A small sound classifier, trained from scratch.
Data: trained on simulated sounds of rotating machines with and without faults, 39062 training examples, 4.4 epochs.
Rows from block 2 of a small sound classifier, named by matrix and row number. Each number is 128 + 32 x the weight over its row's rms, rounded and kept within 0 to 255. All counts start at 0.
Before each channel's rows are labels from the 100 clips, of 14976, where the channel reaches its highest value: "top examples" is what is common among them. Only what is clearly more common there than usual is listed. The data: simulated sounds of rotating machines with and without faults. In brackets: how many of the 100, against the usual share in percent.
# conv: width-5 conv, stride 2 (model.blocks.2.conv.weight, 288x240x5, each kernel summed), inputs 120-239

top examples: speed: fast (60 vs 33.7); fan (47 vs 12.7); pump (46 vs 13)
conv.257 [110 101  71 118 127 177 139 118 108 104  91 168 115  45 118 107 110  96  61 222  95 125 129 140 117 134 163 192  93 133 102 100 125  84 144 141 162 127 127 124 152 159 152 103 136 120 170  83 115 169 120 103  70 124 168 125 157 135 112  41  95 134  57 133  71 106  97 119 153 127 178 125 132  98  62 157 138 121  99 145 118 146 126 152 136  92 156 206 101 135 173 129  72  91 129 118 145 111 160 121 120 177 151 125 136 120 142 108 101 145  83 106 103 145 106  94 163 145 111 145]

top examples: muffled (low-pass) (43 vs 12.2); conveyor (33 vs 12.5)
conv.127 [ 82 106 139  83 129 119 141 164 133 126 130  79 136 193 112  97 140 134 207  73 146 149  89 139 152  95 197 152 139  99 132 140 135 147 180 186  95  68  80 140 133 187 139 151 176 126 147  97  55 142 161 112  87 188 162 121 141 150 246 112 139  93 113 150 134 164 137 149 117 114 115 135 175 115 117 115 160 101 188  98 106 175 118 151 131 124 108  96 140 151 108  81 104 131 130 188  99 122 110 152 154 159 144  81 120 108 126 137 153  94 160 128  75 145 104  99 127 110 175 136]

top examples: compressor (40 vs 12)
conv.215 [108 140 128 172 155  80 152 102 102 149 150 111  83 126 161 202 108 112 161 164  95 133 101  67 154 119 154  65  89  95 111 104 163 160 145 113  91 125 195 157 139 204 175 139 216 102  94 144 113 145  85 161 142 138 102 118  99 155 121 153 171  98 136 102 122 149 123  57 124 175  98  99 159 115  97  87 143  84 108 159 173 120 118 162  66 192 167  76 161 160 151 104 164 106 135 109 110 130 122  91 103  96 111  38 178  75  92 174 145 156 125 122  93 155 104 153 125 206 133 131]

top examples: conveyor (49 vs 12.5); pump (32 vs 13)
conv.65 [ 99 134 184 105  94 134 116 116 160  97 148 117 131  81 172 117  82 141 123 120 198 130 138 106 150 133  79  87 208 110 160 169 164 142 129  67 147 115 144 102 110 118 111 111 166 110  72 141 138 127  81 158 203 109 120 164 121 130 108 119  79 153  33 129 103 148  80 118 192 138 113 112 132 107 135 133 131  77 171 157 145  60 208 144 104 119 111 132 104 180 150 121 145 166 101 120 166  82 127 121 179 121 103 132 120 138 199  83 170 115 102 154 119 130 222 161  84 124  95 127]

top examples: fan (46 vs 12.7)
conv.256 [117 111 143 134  79 153 142 121  99  93 144 123 156 198 105 174 128 105 141 128 152 146 112 151 156 140 121  54 137 151  71 133 127  86  69 109 151 112 187 163 134 188 141 193 146 135 155  73 112 138  96 125 153 137 146 137 142  98  76 170 144 148 138  75 142 148 123 168  92 136 159 158 146 163 124  66 158  71 153 125 140  87 103 144 145  95  98 143 191 152 111  99 138 119  82 135 153 117 191 135 151  99 124 161  75  86  93 128 186  76 126 109 137 112  98 126 202  71 134 187]

top examples: speed: slow (69 vs 33.5); compressor (54 vs 12); turbine (39 vs 12.4)
conv.218 [151 163 120 104 155 130 132 164  65 109 153 140 110 119 128 139 162 126 189 170 115 104 108 121 112  83 116 113 127 123 154 138 150 138 138 122 118 154 108  71 153 112 101 165  90 144 114 124 123 116 116 126 123  96 145 109 148 111  83  90 203 191 146 166 180 140 185 154  80 129 174 173  76 188 158 177 152  75 114  95 120 148 113 138 117 153 116 116 132 165  92 141 153 141 129 120 110  83 155  78 138 114  87 138 138 144 162 133 237 180  76 143 135 138 125 116 130 135 138 149]

top examples: gearbox (89 vs 12.3); speed: slow (67 vs 33.5)
conv.164 [146 123  98 151 132 188 129 194 118  96 127 111 107 158 119 106 134 107  66 137 152 100 143 108  94 145  69 141 163 114 132  99 122 121 182 104 182 178 108  98 149  71 102 132  80 135 163 111 162 166 124 138  95  89 171 154 194  93  77 119 157 120 117 120 180 122  39 181 204 100 110 109  38 131 136 112 117 164 145  85 114  96 120 139 124  91 180  94 133 122 108  48 153 106  65 134 121 134 167 115 209 137  87  88  98 128 117 117 130  75 131  86  66 153 151  85  90 115  95  72]

top examples: compressor (82 vs 12)
conv.15 [ 90  95 141 175 121  97 114  88  86 108 144 151  63 119 155  98 174 145 178 125  88  72 129 107 129 115 183 110 133  86 124 124 144 122  79 125  52 142 162 153 116  94 115 105 139 156 154 146 108 146 132  76 211 136 139 147 125 151 129 120 121 121 110 109 126 156 122 125 162  86 156 118 167 102 133 159  65 112 129 117  77 120 112 137 128 102 160 128 169 119 122 132  67 120 109 140 132 119 124 114 157 109 131  70 106 173 205 119 131 135 108 140 162  98 113 158 129 184 145 137]

top examples: speed: slow (99 vs 33.5); compressor (85 vs 12)
conv.148 [122 225 123 151 148 130  97 184 145 101 165 126 181 102 138 110 125  97 135  69 137 116 111 234  77 141 168  40 162 173 171 154 154 150 131 155 121 162 143 101 146 123  93 135 141 118 178 124 162 187 118 126 100 123 142 118  48 109 194 121 124  95 147 107 182 116  99 155 142 106 118 125 130 107  32 167 111 112  95 166 162 130 110 124 162 147  84 154 169 107 157 171 102 144  82  91 131 130 177 174 104 126 125 177 133 144 107 136 155 156 118 120  97 123 150 158 133 108 137 131]

top examples: fan (56 vs 12.7)
conv.177 [128  90 115 132  83 158 142  92 167 143  90 108 124 108 167 165 156  63 102  86 138 121 117 151  96 133 123 145 156 238 184 148 103  68 112  62 143 123 137 114 191 159 128 123 153 142 107 135 158 150 142  93  93 100  91 156 109 143  83 148 122 160 160 132 179  80  92 127 145  95 115 177 127 117  76  96 109 124 131 164  95  75 153 115 181 123 164  74 118 135  90 112 150 149 160 156 145 129 133 135 128  93 103 150 153 136  71 155 113 164 106 163 131 166 159  85 111 113 137 108]

top examples: fan (89 vs 12.7)
conv.63 [189 164 115 162 151 172 167 143 117  92 119 202  59 104 112 136  72 155 110 126  91 126 119 162  88 152 116 107 131 107 125 144 203 173 127  74 107 105 109 171 156  52 118  82 141 140 120 117 158 141 109 161 126 150 158 120 155  96 101 111 115 183 163  91 102 122 117 144 116  96 173 113 216 124 116 126 126  99 140 103 138 110  90 150 116 141 144 145  92 131  88 133  94 123 187 135 149 166 138 144 128  89 115 160 128 126 133 171 149  91 135 135 194 152 114 131 139 135 167 123]

top examples: conveyor (70 vs 12.5); rattle (32 vs 13.8); imbalance (32 vs 14.1)
conv.126 [ 91  72 119 123 156 126 141 127 119 105 148 122 133 121  46 129  71  79 116  95 109 102 181  97 179 106 119 107 111 120  77 139 138 126 105 102  39 160 126 133 137 135 112 120 129 131 154 117  87 150 120 138 130 102 126  94  42 158 149 165 146 148 146 115 186  86  79 204  88 176 142 164 131 111 156 130 145 128 106 146 115 122 184 164 120 132 160 116 171 138 142  34  81 130  96 162  92 147 116 114 129 151 107 141 151 110  97 141 158 150 136  98  89 172 164 133 128 145 169  91]

top examples: speed: fast (97 vs 33.7); electric motor (96 vs 12.4)
conv.169 [ 84 106 163 131 133 254 148 118  53 151 156 116 125 137 118 127  84 105 123 162 138 106 100 136 110 142  97  92 109 138 157 167  75 137 132 131 141 166 129 132 120 150 125 102  95 147 107 130 180  99 101  99 120  93 162  79  99 175  82 134 172 102 112 190 136 209 117 152 100 107 183 152 114 155 121 109 138 104 116 103 106 120 130 105 101 131 172 101 159  97 110 166  27 151 114  76 133  79 116  99 164 176 121 115 122 148  98 160  88 153 135 112 111 145 161 118 164 132 129 133]

top examples: pump (100 vs 13); speed: medium (98 vs 32.8); text has "speed" (98 vs 42.2)
conv.102 [121 108  99 136 143 113  86 145 121 177 142 132 133 107 103 114  51  92 135 114 158  99  87 148 119  69 147 147 129 106  88  63 177 112 191 110  83  90 176 129 165 179 169 103 190 129 125 122 116 117 143 119 100 140 143 123 164 112  58 110 140 136 113 109 143  87 128 115 146 146 164 165 208 153 111 174 180 177 148 155 142  48 142  95 105 113 185 136 105 120 160 109 100 188 167 175 140 104 132  97 160 146  96  71  84 156 138 140  97 130 157 120  81 157  81 177 158 160 118 202]

top examples: muffled (low-pass) (41 vs 12.2); compressor (29 vs 12)
conv.285 [115 129 149  85 132 114 104 165  65 135 152 140 140  78 124 140 140 142 112 137 185 127 194 145  97 111 112 155 137 123 103 115  90 133 153 141 143 176 125 175 190 144  92 133  50  69 135 158 125  84 162  96 129 123  76  90 123 157 147 102 145 128 148  89 206  83 158 141 147 128 171 137 101 148 136 142 173 103 154  57  86 143  96 171 177 121 173 176 134 127 201 137  98 110  43 174 130  91  78 114 154  46 146 168 148 141 132 197 162 119 113 114 150 108 144 118 129 179 155 169]

top examples: conveyor (64 vs 12.5); grinding (41 vs 14)
conv.232 [137 180 156 137 127 157 115 124  91 137 146 104 129 125 118 172  78 110 125 102 133 115 104 121 156 170 156 137  95 172  81 207 137 119 116  81 158 157  96 122 145 147 136  94 171 143 171 184 165 124  88 186 172 145 123 130 102 150 105 181 158 136 154 139 114 122 139 153 105 172 118 121  55 116 105  64 111 143 117  86 168 102 135 101 156 127 155  96 137 143 127 116  90 113 132 131 112  75  91 136  92 184 107 130 103 124 112 104 149 142 136 135 116 160 109 152 135 161 182  69]

top examples: conveyor (99 vs 12.5); speed: slow (87 vs 33.5)
conv.183 [153 180 110  91 138 122 119 137 173 193 142 156 156 168  92  88 150 144 144 179 156  98 123 101  95  87 140 193 112 118 158 166 135 222 119 142 137 191  75 123  80 150 176 165 133 119 147 147 181 120 147 113 113 106 108 180 173 122 148  96 157 157 123 172 159 137 152 159  70 133 123  99 146 136 128 157  69 127 141 100 117 147 137 104 141 126  47 116  95 120 138  73 100 152  94 146 112  56 172 129 140  81  69 101 107  82 117 122 104  83 129 157 113  84 138 103 149 126 134 122]

top examples: pump (60 vs 13)
conv.149 [ 90 169  99 119  92 125 122 163 113  94 121 153  84 120 103 167 149 165 110 166 160 155 103 164 117 139 156 180 157  93  96 181 132  88 117  63 142 148 195  77 141 121 154 138  70  97 122 162 121 107 116 172 174 153 132 108 113  50 169 106 123  73 119 107  83 106 123 176 145 165 107 135  88 145 133  62 125 174 210  67 144 135 121 125 136  67  84 120 101 146 135 111 119 166 125 132 103 132 129 135 189 131 139  80 119 119  95  58 118 138 144 114 137 162 136 197 115 153 171 101]

top examples: speed: fast (64 vs 33.7); compressor (42 vs 12); conveyor (31 vs 12.5)
conv.186 [ 66  64 125  98 156 164 125 138 244  83  87  82 163 153 155 131  89 125  98 144 136 160 161 105 140 173 111 182 132 125 119 155 103  85  97 199 151  90  81 162 138 158 163 117 150 140 151 149 162 113 219 132 129 156  79 111 188 131  50 112 150  96 136 174 130 139  74 185 107 136  94 140 123 117 106 130 101  95  92 166 110 121  77 138 102 126 112 101 125 146 197 102  73 119  58 169 135 113 130 148 172 141 106 119 153 141  24 113 146  88 180 110 103  99 143 111 165 113 133 139]

top examples: speed: slow (60 vs 33.5); conveyor (41 vs 12.5)
conv.22 [122 110  22  61 135 135  82 150 149 145 118 103 176 118 119 123 167 205 133 107  93 174 160 125 162 152 123 138 123 112 126 199 151  77 110 154 192  87 118 135 165 144 164 163 115 156 120  73 131 145 126 154 158 166 140  76 101 153 128 178  80 129 139  69  57 114 164 138 144 130 138  36  89 114 151 120 153 152 123 120  87 146 114  78 148 163 155 141 154 129 116 166 159 113 116 127 190 111 102 132 140 148 162 110 158  79 113 158 146 129 139  64 167 111 138 173 181 176 127 128]

top examples: electric motor (96 vs 12.4)
conv.264 [164 116 146  91  59  71 116  99 100 139 107 138 162  98 158 139 146 117  90 124 113 122 156  64 151 145 100 142 141 133 141 145 236 105 141 159 118 136 137  46 131  71 127 104 143 119 138 120 150 165 165 135 125  87 101 123 135 112 108 139 100  78  86 198 175 140 193  94 197 146 159 177  57 190 106 127 103 113 152  93  65 122 148 146 132 194 151 109 131 155 158 163 162 145 118 130 148 117  93 119 173 151 123 155 110  61  89 135 119 116  85  88  82  88 142 128 158 129  77  77]

top examples: turbine (100 vs 12.4)
conv.251 [ 93  54 178 206 138 141 126 169 186  96 135 111 101 149 150 100  87 206  30 149 154 175 128 168 144  83  88 107  88 121 117  82 125 167 116 146 132 122 127  93 150  91  78 149 113 149 126 148 110 129 110  80  95  96 152 174 190 109  55 133 188 118  60 139 144 168 137  99 135 120 124 126 147 114  98 148  64 113 110 145 124 132 124  80 187 144 155  69  97  84  76 151 105 104 155 136  98  99 146 114  84 154  95  73 206 123 133 130  90 148 152  80 131  98 149 106  86 147 139 161]

top examples: speed: fast (90 vs 33.7); compressor (87 vs 12)
conv.33 [131 110 117 159 100  60 110 124 134 161 141 145  65 112 114 139 138 104 148 150  99 148 143 179 243  99 175 111 124 128 101 140 179 101 161  92 209 149  79  59  88 101 128 162  93 101 137 172 135 157 107 203 130 130 149 108 125 121 124  98 104 106 129 115 132 110 122 118 133 102  58 110  65 108 138 107 148 116 160 111 108 174 193 100 163 181  64 189 122 100 177 122 143  77 130 129 123 122 126 139 204 151 134 138 119 154  96 150 145 121 171 162 124 153 144 111  83  87 136 146]

top examples: speed: slow (97 vs 33.5); compressor (83 vs 12)
conv.146 [104  89 187 185 178 107 135 104 183  83 105 107 105  90 172 105 161  98 118 162 108  63 143  79  92 137 134 153  74  65 153 140 168 116 129 140 160 144  82 134 161 142 175 107 105 142 150 111 129 171 138  92 115 132 128 112 105 210 184 111  97 192 124 114  86 167 145 162 110 163  89 100  74 118 107 117 124 183 109 104 187 138 132 145 113 143 102 185 111  92 174 150 143 105 106 145  94  86 137  89 146  82 166 133 153  82 122 103  72 181 139 136 102 140 141 131 175 157  93 124]

top examples: pump (48 vs 13); fan (36 vs 12.7)
conv.270 [ 85 104 116 124 135 132 172 111 152 100 165 119 137 101 168 155 130  86 137 132 135 178 156  90 159 158 113 131 119 131 115 125 139 115 120  83 101 132 115  68 179  90 137 135 104 173  50 174 110 141 173  98 159 120 112  79 105 162 124 107  99 128  97 163 139 124 116 165  94 106 154 149 123 176  77 172 148 107 121 156 118 123 129 124 148  98 131 107 115 127 146 143 103  65 168 146 175 110 156 176 117 185  49 149 133 120 125  96 132 114  84 142 112 147  81 119 119 102 112 121]

top examples: electric motor (48 vs 12.4); gearbox (41 vs 12.3)
conv.221 [129  90 170 191 102 140 121 179 132 104 193 138 135 114 117 142 116 163 164 175 130 136  99 105 132 110 147 140  70 163 140 126 122 102 115 152 129 128 140 128 121 169 143 156 205  86  88 125 147 116 135 179  73 142 132 129  86 151 103 100 141 207 103 140 216 200 154  40 122 143 128 100  99 139  87  97 184 116 114 129 160 152 135  83 164 151 131 160 155 123  47 152 131 140 133 167 127 111 127 116 105 158 170 158 171 115 135 128 110 107 171 148  98 116 143 175 108 146 197 163]

top examples: speed: slow (67 vs 33.5); compressor (37 vs 12)
conv.259 [146 122 156 148 106  67 108 145 138  85 125 124 129 126 113 119 164  91 105 105 151 160 156 108 144 110 124 188 152 150 180 108 141 129 143 123 123 102 121 144 100 139 149 134  97 141 104 105 132 179 189 119 116 150  88 131  96  87 202 108 125  63 141 124 148 114 103  93 102 109  74 114 113  86 137 178 123 144 138 171 198 105 176 142 170 128 115  92 113  19 127 146 207 144  82 124 135 120 199 123 105 157 139 156 159 112 147 142  90 158 135 131 156 156 153 134 117  93 160  97]

top examples: speed: fast (81 vs 33.7); pump (42 vs 13); compressor (39 vs 12)
conv.222 [151 165 116  80 101 139 156 149 108 160 134 133 175  94 159 131 129 129 157 111 135 151 149 154 112 130 130 219 119 165 139 116 128 112 121 145 119 101  86 152  95  88 103  70 191 160 103 130 103  93 140  75  96 107  96 110 168 130  27  97 131 115 131 160 117 142 114 161 132 124 180 130 133  86 103 103 116 151  96 142 107 141 150 112  60 134 120 140 112 100 136  73  51 149 152  90 179 136 102  98  83 106 165 197  90 186 117 128 106 123 136 115 126 133 127 142 119 109  97  92]

top examples: compressor (87 vs 12); text has "speed" (87 vs 42.2); speed: medium (86 vs 32.8)
conv.82 [117  65 124 126 179 124 116 146 139 168 174 106 195 168 114 141 141  93 122  94 111 100 196 141 121 103 114 161  85  92  63 105 118  95 101 139 108 116 144  80 129  95 149 124 168 155 179 114  99 104 124 103 150  86 156  94 169 139 182 118 129 173 217  90 113 136 167 115  95 177 144 152 174 176 148 144  95  96 116  98 197 114 145 111 133 154  92 116 150  92 182 122 185 151  89 124 137 106 101 158 116  66 177 142  91 102 133 114 132 145 141 132 106 138 105 116 114 168 101 150]

top examples: piston engine (98 vs 12.7)
conv.241 [119 127 133  88  91 113 151  88 122 144 145  82 167 146 100  87 163 166  78 142 141 118 107 155 122  83 172  78 142 131 129 120 140 120 118 149 124 193 171  89 147 117  79 120  76 128  95 119 140  75 130  77 117 117 122 202  87  93 111  92 173  92 197 132 136 112 141 147  67 128 121  88 132 141 172  91 125 125  82 114 147 181 139 114 152 147 152  73 146 191 144 124 113  76 123 137 137  63  82 120 100  77 109 133 127 140 131 170 196 125 143 151  99 126  92  66 146 123 159  72]

top examples: compressor (97 vs 12)
conv.281 [150 186 116 130 119  71 153  84 145  83 144 123 115 126 149 124 146 100 146 146 193 109 109  99 133 158 166 174 143 185 127 154  98 148  60 130 115 113 132  76 152 138 116 144 158 102 156 126 135 142 120  57 117 167 122 177 170 182 142 112  93 114 115 103 175 235 124 150 141 152 137 174  91 102 179 123 114 150 109 171 147 162 125 123  88 117 120 128 122 136 178 140 120 107  95  90 114 164  78 155 134 139 138 178 108 175 112 123 154  88 172 110  48 110 108 119 201 106 115 121]

top examples: pump (69 vs 13)
conv.128 [145 127 125 156 101 122  49 116 190 107 173 136 163 126  80 100 133 152 158  90 178 182 190 126 143 107  94 146 140 136 126 119  97 165 128  81 149 167 159  82 128 147 168  90 121 150 133 142  81 123 160  71 108 121 111 183 206 140 105 118 143 109  88 113 201 127  90  95 162 165  81  76 141 165 155 146 143  99 135 105 131 158  85  77 127 162 151 170 172 111 123 156 131 153  98 149 207 150  86 130 122 165 152 119 157 141  93 160 105 139 161 113 125 163 181 142 141 142  70 142]

top examples: conveyor (52 vs 12.5)
conv.20 [187 148 118 168 113 192 159 130 174  96  83 129 152  93 140  51 106 143 168 205 159 119 102 107 120 104 110  87 129 185 105 136 159 161 210 118 165 178 147 109 109 130 139 160 175 108 158 135 172 103 112 201 110  98 120 142  75  48  98  96 185  54  78 153 166 140 156  86 161 114 208 133 204 150 142 145  87 132 142 132 138 108 111  81 130 136  89 118 124 162 160 125 134 123 176  96 103 111 100 136  98 146  47  97  97  88 155 128  84 178 121 140 140 122 114 152 175  98 210 138]

top examples: speed: fast (99 vs 33.7); pump (97 vs 13); state: normal (72 vs 45.2)
conv.120 [ 91 155 116  90 106 133 126  93  72 119 112 146 125 100 102 164 172  58 169 135 159 147 144 113  84 112 130 154 148 129 109  89 147  92 136 120 155 135 143 116 138  88 156 118 129 107 101 149 140 230 112 106  77 117 139 130 147  73 113 108 149 153 150  54 156 142 154 177 158 135 139 158 144 156 142 123  73 139 140 174 177  86 122  85 129 132 106  82  96 163 103 107 129  71  83  95 132  57 107 135 154 120  97 148 117 102  98 156 147 116 124 100 128 190 128 110 139 133 106 127]

top examples: turbine (91 vs 12.4)
conv.195 [110 158  78 170 117 140 190 129 152 108 143 121 136 135 134  90 187 225 121  83 159 126 185 216 156 111 152 101 169 132 135 149 113 177 174 123 185 170 105  44  99 115 123 153 164 169 144 177 101 105 109  97 105 162 139 136  27 149  94 191 111 118 170  83  63 126 166 169 117 143 134  64 125 127 145 141 125 128 126 136 118 134 115 145 154 163 193  97  86 108  89 125 129 168 145 135  87 108 144 179  90 149  82 137 148 113 102 117  97 123 118 127 132 157 160 149 118 171 114 147]

top examples: compressor (95 vs 12); text has "speed" (85 vs 42.2); speed: medium (84 vs 32.8)
conv.210 [111 173 136 133 172 125 161 121 140 102 121 128 116 118 124 172 171  45  59 168 128 141 152 122 185 141 123 150 105 143  71 112 112 160 143 114 180 199 167 130 201 188 166  48 155 117  57  80 130  99 122  80 149 124  97 160 105 119 120 148 105  80 130 155 101  80 174 135 138 159 140 175 132 130  99 105  80  97 117 166 141 143 134 185 144 117  78  84 137 139 128 107 113 149 117 133 113 137 152 136 180 150 193 162 202  85 169 139 156  84 132 111 153 141 193 124 106 132 126 135]

top examples: electric motor (74 vs 12.4); speed: medium (67 vs 32.8)
conv.81 [120  81 119  88 147 124 130 176  74  75 125 129 121 158 131 116  85 111 119 113 171  98 155 141  90 161  75 154 142  86 131 130 155  92  97 129 111 105 118  99 160 147  76  68  93 105 180 143 121  86 141 132 209 145 169  98  89 173 101 226 143 101 144 125  89 154 183  83  78 147 162 110  78 141 118 148 101 137 142 163 195 131 107 117 114 136  95 178 146 113 166 119 103 162 125  67 151 126 142 155 108  93 125 189 135 145 115 165 119  88 206 168 171 137 146  90 120 168 105 218]

top examples: fan (79 vs 12.7); speed: slow (62 vs 33.5)
conv.182 [130 130 127 113 110 146 118 208 186 159 162 174  90 108 163 151 107 136 119  96 101  84 142 182  59  87 118 134 108 139  69 126 117 104 111  98 146 134 152  89 146 116 129 184 146 171 107 120 140 124 139 128 115 130 109  81 145 159  99 103 103 173 140 122 138  67 143  85  75 149 126 135 110  87 127  91 122 131 119 155 134 107 144  93 146 109 114 157 115 145 116 139 176 157 121 165 121 102 160 139 122 140 153 163 183 110  51 128 170 124  93 131 121 174 107 120  85 175 126  62]

top examples: conveyor (99 vs 12.5); speed: slow (64 vs 33.5)
conv.132 [ 86 150  99 150 171  85 136  82  91  78 107  76 125 161  82 174 117 128 160 157 129 178 196 156 173 180 137 121 138  92 125 157 147 126  99  78 177 144 143  97 139 109 181  51 157  50 138 155 131 103 154 118 159  95 136  99  61 138 126 148 161  56 123 149 122  73 162 195 124 177  76 172 163  89 144 131 181 104 171  72 137 148  62 143 119 178 162 148 119 168 102 148 102  90  73 101  95 143 135  96  93 118  90 132 127 119 189 106 169 140 115 105 134 156 135 135 184 136  69 123]

top examples: electric motor (98 vs 12.4); speed: fast (97 vs 33.7)
conv.97 [166 151 128 109 114 173 115 142  81 130 167 126 139 149 107 163 150 134  68 140 178 142 146 105 123  96 160 119 107 118 101 146 127 157 148 146 151 168 136 131  91 178 108  75 149 104  77 129 149  77 138 109 101 102 125 108  98  59 155  92 182 112 132 101 123 156 123 107 127  79  97 158 112 160  75 132  92  79  50 112 100 154 125 133 113 131  99 133 100 131 140 130 127 208  97 161 133 166 103 147  81  83 171  89 105 204 113 103 155 126  82  52 125 143  89 191 140 158 120 106]

top examples: fan (50 vs 12.7); piston engine (39 vs 12.7)
conv.18 [126 137 101  82 114 185 148  84 106 131 122 201  81 123 124 105 130 154 151 116 120 130 171 169  97 186  96 123 175 111 107  63 164 197 120  95 116 103  74 169 183  91 106 120 168 145 168 156 204  83 142 197 129 129  70 118 123 170 135  91 105 147  66 120  98 130 114 105  33 152 143  98 148 139 125 124 104 127 168  98 150 130 192 135 115 150 145  95 108 122 132 152 102 167 139 131 168 175 159 101 133 124 142 114 134 125  93 141 138 124 142 124 147  83 114 143 175 114 138 134]

top examples: speed: fast (89 vs 33.7); pump (64 vs 13); imbalance (33 vs 14.1); rattle (32 vs 13.8)
conv.200 [135 105 119 149 112 100 146 108  56 126 170 119  85 123 129 118 105 152 114 147 163 138 129  95 105 142 150 174  68 141 175 156 138 142 118  91 121 133 133  77 106  67 181 128 229 147 167 130 114 152  89 119 120 154  92 188 195 129 193 105 151 102 100 111  71 135 162 110 127 129 179 127 104 150 147 145 137 134  84 135 150 123 123  81  98 143 174 159  75 124  11 185 157 146 143 107 101 120 121 130 140 116 117 158 145 111 120 103 181 118 109  62 122 186 165 167  92 118 113 147]

top examples: fan (59 vs 12.7)
conv.223 [137 154  73 119 142 124 108 178 115 124 128 120 121 157 141  87 146 143 130 122 147 104 140  85 145 128 178 116 156 126  84  98 128 159 168 141 117 167 135 159 165 111 159 170 145 114 194 119 152 110  91 128 125 127  80  93 152 180 103 185 120 135 112 221  51 122 136 148 103 114 137  69  72  61 134 107 122 162 209 114 143  87 120 109  98 165 177 132 139  86 133 151  92 125 149 148 119  93  81  79 102 152 137 140  87 123 178 130 131  98  91 126  98 153 138 131 130 146 158 130]

top examples: gearbox (54 vs 12.3); piston engine (31 vs 12.7)
conv.2 [133  91 135 117 101 118 140  59 119 127  89 159 156 124 129 166  80  87 152 151  69 152  78 211 101 118 148 104 131 106 107 159 133 156  99 146  84  86 134  94 142 147 136 179  83  97 145 108  91  94 119 130 133 140 145  89  87 171 144 160 124 139 125 104 150 174 175  99 118 148 115 148 135  84 151 190  71 150 117 215  81 161  62 165 139  99 100  39 127 138 116 138 131 103  90 144 135 139 229  86 116 119  85  97 124 144  60 108 162  96 115 123 108 135  68 100 149  92 105 161]

top examples: piston engine (75 vs 12.7)
conv.117 [110  93  96 144 148 121 165  97 188 119 102 140 113 127 125  84 135 130 130 153 122 124 118 129 114 124  89  34 162  65 124 108 117  66 126 138  73  98 112 147 138 100 149 107 126 165 131 122 160  74 120 107 128 140 143 104 183 160 166 126 123 109 143  61 125  98 107 152 174 165 163 189 185 165 110 172 121  47 138 131 146 139 168  86 104 156 125 135 136 116 162 112 164  91  86 130 110 148 146  84 132 120 131 132 108 193 147 173 138 140  79 101 115 126 143  93 114 182 164 145]

top examples: pump (56 vs 13)
conv.93 [113  61 106  96 154 136 197 111 106  82 173  91 101  98 153 139  75 124 123 141 180 182 167 123 101 173  83  88 151  91 148 113 146 144 154  84 114 104  93  95 111 130 120  92  98 109  68 136 175  73 156  68 127  87  91 106 118 131 184  95 201 149  60 116 110 181 188 167 102 198  79  88 141  84 142  86 161 139 114 146 119 146 116 125 137 111 141 165 142  96 134 144 112 133 167 152 162 139 122 125  98 102  63  80 149 174 117 131  95  89 177 159 182 102 100 147 152 147 158 158]

top examples: pump (33 vs 13); compressor (31 vs 12)
conv.49 [153 184 134 116  87 125  65 129 159 116 118 146 119 124 125  92 180 136 135 145 140  31 154 169 121 106 114 173 133 127 149 137 136 137 102 122 136  94 106  90 128 160 168  94  71 111  81 124 106 135 134 141 139 190  72 146 155 179 177 139 144 163 131 192 142 124 101 161 156 159 100 161 134 167 138 126 107 139 166 110  88 192 139 186 116 176 138 129 122 111 212 174 110 101  57 122 141  90 106 156 117 142 145 155 173 149 111 129 115 144 192 127 190 119 135 123  81 103 140 112]

top examples: turbine (75 vs 12.4); speed: fast (70 vs 33.7)
conv.235 [ 84  92 131 117 149  69 105  90 137 171  84  99 112 102 114 122 146 108 131 137 106 168 131 157  85 116 119 102 117 156 116 110 137 142 149 173 178 107 129 118 178 101 159 107 159 141 149  72 108 123 160  77 115 166  86 133 182 115 141 104 101  90 161  65 143 146 130 111 119 130 151 135 134  72 103 135  78 149 159 158 127 128 175 170 114  99 110  42  92 142 153 138 112  98 111 165  71 169 135 179 114 121 102 128 128 140  94  77 102 186 146 135 167 167 157  93 181 123 165 123]

top examples: fan (62 vs 12.7); turbine (32 vs 12.4)
conv.150 [128  71 147  92 143  60 163 124 165 116 118 154 148  98  76  85 118 147 120 131 137  91 101 173 112  88 110 130 149 154  94  74 134 119 104 155  96 118 133 148 127 153 101 114 152 167  95 124 106 130 167 172 111 154  84 126 131 138 106 148 110 151 148 145 121 154 137  88 128 125 143 117 179  78 181 144 116 151  90 142 142  95  97 118 126 125 175 163  71 146 132 118 109 171  86 131  85 102  65 137 133  95  86 122 146 153 126  77 133 169 102 102 137  47 130 151 117 104 132 102]

top examples: gearbox (58 vs 12.3)
conv.247 [119 126 170 167 150 115 127 106 192 111 127 113 171 105  88 108  95 109 135 119 113 111 140 142 126 136  93 110 137 125  92 124 142 121 202 102  99 102 129 113 138 157  77 170  89 153 137  83 146  88 160 142 146 159  89  81 100 135 147 172 176 153 167 100 122 148 129  80 165 106 128  94 149  83 120  95 142 112 128 146 125 116 120 199 130 216 145 135 118  90 124  59 161 128 127 101 121 144 123 153 196 118 184 110  90 161 129 141 155 114  90 140  97 137 122 138 100 219 189 157]